{
  "dataset": "simulated grey scan slices of phantoms with and without marks",
  "image_size": 48,
  "horizontal_flip": false,
  "encoder_activation": "silu",
  "encoder_downsampling": "max",
  "decoder_norm": "batchnorm",
  "decoder_block": "basic",
  "optimizer": "soap",
  "precondition_frequency": 32,
  "one_sided": true,
  "batch_size": 256
}
Rows from block 4 of the encoder of a small image VAE, named by matrix and row number. Each number is 500 + 50 x the weight over its row's rms, rounded and kept within 0 to 999. All counts start at 0. Numbers have three digits each. After the name is the row's rms in percent of the matrix's.
Before each channel's rows are labels from the 100 images, of 14848, where the channel reaches its highest value: "peak on" is the class under the peak. Only what is clearly more common there than usual is listed. The data: simulated grey scan slices of phantoms with and without marks. In brackets: how many of the 100.
# conv: 3x3 conv (encoder.blocks.4.conv.weight, 64x64x3x3, each kernel summed), inputs 0-63

peak on: bone (86)
conv.26 100:461522423360402460499477539409511493359483494547483495509411518457537459592476515541484486551473464475489576452503451475503453527499522420601424491542521526488533455505445532510449553482462441

peak on: bone (27); mark (25)
conv.30 125:466505446380465421538385522433506557471479428562527521559459536501543475582486514512484457585527524446463596495495423477550456531515509484554424540557504539453529379521438559485509562541512518

peak on: bone (71)
conv.25 092:436535470445505444509517440402482498553479486422530478547513516456553489549410547493504510513521514435467615431480466481479431580517449494564440390450470550518478458537451557435508591538402444

peak on: bone (81)
conv.57 087:470516532565504464510554445433495560551509409414467550515493481427527443556441587465506506481525398416446526427508475445412536556533524492524454450500473428559531517527476452396389502508466456

peak on: mark (48)
conv.20 071:535466384489484470528597580512492417428448537526509473485535488502519516499601415449514494497527439492603431542523559515559525436444498528486487483505509478475505480510588578591426420397530500

peak on: bone (99)
conv.56 089:471518424580498455490481474449472562537552508472559469552451494502530464527459523472467501537478587479408502425471508482552487571514369474576367475509453484558505429532429531426488559563408500

peak on: mark (65)
conv.45 094:556517421477416479471398496525531459494446527536497453502461480474492533506500456451416398548510430483579503514489478355489559453457471608498434522503508543485450509467554505459404470419421476

peak on: bone (77)
conv.1 109:440474491480463439563422520483490575465542498488465481599527617465583508557462510454472454550567484464451560437495473410597522565537446547577492479540552573476563470533450529537472582487465556

peak on: bone (99)
conv.23 089:414486456485468463518445433445525552467556456403495531544425538508486386587483556448509503447547480415423509565500458487583466565592454473562417465424507506426500491498454501439486520453494472

peak on: lung or cavity (40); mark (28)
conv.40 094:538511422508477437473493478539371462540517494476554465476504488558483565472492448447338428513536522496515518470497447401468496464448453566505450551506543453458473486477591532473526499397390476

peak on: bone (64)
conv.17 114:434512458523437445513417477469507540459553523538469503486318532501506500528545493472444422515497495493473431483491494503646543529552400530512345555513515494500542522541470464480502525481532535

peak on: bone (78)
conv.31 079:413512484475441435533417546410485511528513453493563564530520542536564556583433556516507473446519493434365548456450471487463416581518452507583434458530531523465515426518431452487538551539482498

peak on: bone (83)
conv.19 084:453485534482494442439505377449509524366502444418467502508422513508477468501427553497499496429529499463404584481518531524370499548561519483497486527500553445484565444525432474441544551467418494

peak on: bone (100)
conv.10 104:472567511499529451510480568467471556418523438549542535574441531365559555531442556521453441533492563471452539425512492465452469534515489534530415552486569523530510406572467558426594557497502495

peak on: bone (97)
conv.43 106:464503528511453432562422411502483571500505435573491466533466541442590476520445538447463460415562472477526538456515533464542532644512519553544485565500481595456582469597472519428496541488525532

peak on: bone (63)
conv.6 120:446535546515379389504413463450552545453500398496449515505456577434480518444470533461422492565546410454449485528529444455551482500488454601493433511541552456564499472516523441516531479447465538

peak on: bone (74)
conv.4 109:531404533465534554501521529507443535416579503576505480500480561576492456466530500427606526500443543547472510541554566640478498552478454378476470473452559460516494545505403459561496495546529499

peak on: mark (40)
conv.32 107:502505507495488441500450424550478467508443535478496429453448487559516560440482438504389384468527404515555495530466468499372497494476507556432485567521516504451470427534548466522593474400418525

peak on: soft tissue (47); bone (45)
conv.41 103:491513570526553467463509425455459525382558429445535578531332542420522499517462552505491438481469521440462509412543509484416481529496499490529527534509443479575554440504496460444588552477486486

peak on: bone (86)
conv.51 107:494424490535539407524491508467414539464554463482561466505488512577540516496431492363440414537548387399487495463568495559470567572502552471502581483573416518499528467513475522479461495523531455

peak on: mark (40); lung or cavity (30)
conv.7 085:551499402469477493485418426576564442514401535540474454448481481499507511512563460539486539504488357548635490472509425463490525449458491591490453472488459509481517471525539461474501473387428511

peak on: bone (64)
conv.39 099:399540534560457457511487461464434535485562481345449514524394509406525507517415589448503439478527460454429476440534536455509508543573513547541480443492486533559559511542505458467547575456498484

peak on: bone (95)
conv.34 095:441478493576462498501477563480435520515555489454504564517474481443515437541437545507466445591488538449436476491429466354505548504491502538550474536519487493546493421509437510494330573471414493

peak on: bone (94)
conv.16 114:460513448477491432600457454465512598496519469516528452538457553503518479572447531491473395479574447464471518508562472494532555621543502579556501519503556590459622454601520469468485467448494485

peak on: bone (100)
conv.63 089:401556513473501484547422491462438535514514515474538490575497553511513480551486518438500472531436426424466543369487526470531445572517398475555471453508604554441528447568480533557474546504452606

peak on: bone (49); mark (26)
conv.28 087:471551539564530441506577450471393518551513475450519513497448477601533568504433530460429434438492613473479428404456486525497488510494487410550464493554545404520553432555462503458528557485457462

peak on: bone (65)
conv.14 088:436472421482529463544518578467414540464532582513511444550439513488501496534506516399453459527488502482446489433504487537481523572509489455555367443489558539557560471505436573473391579576460452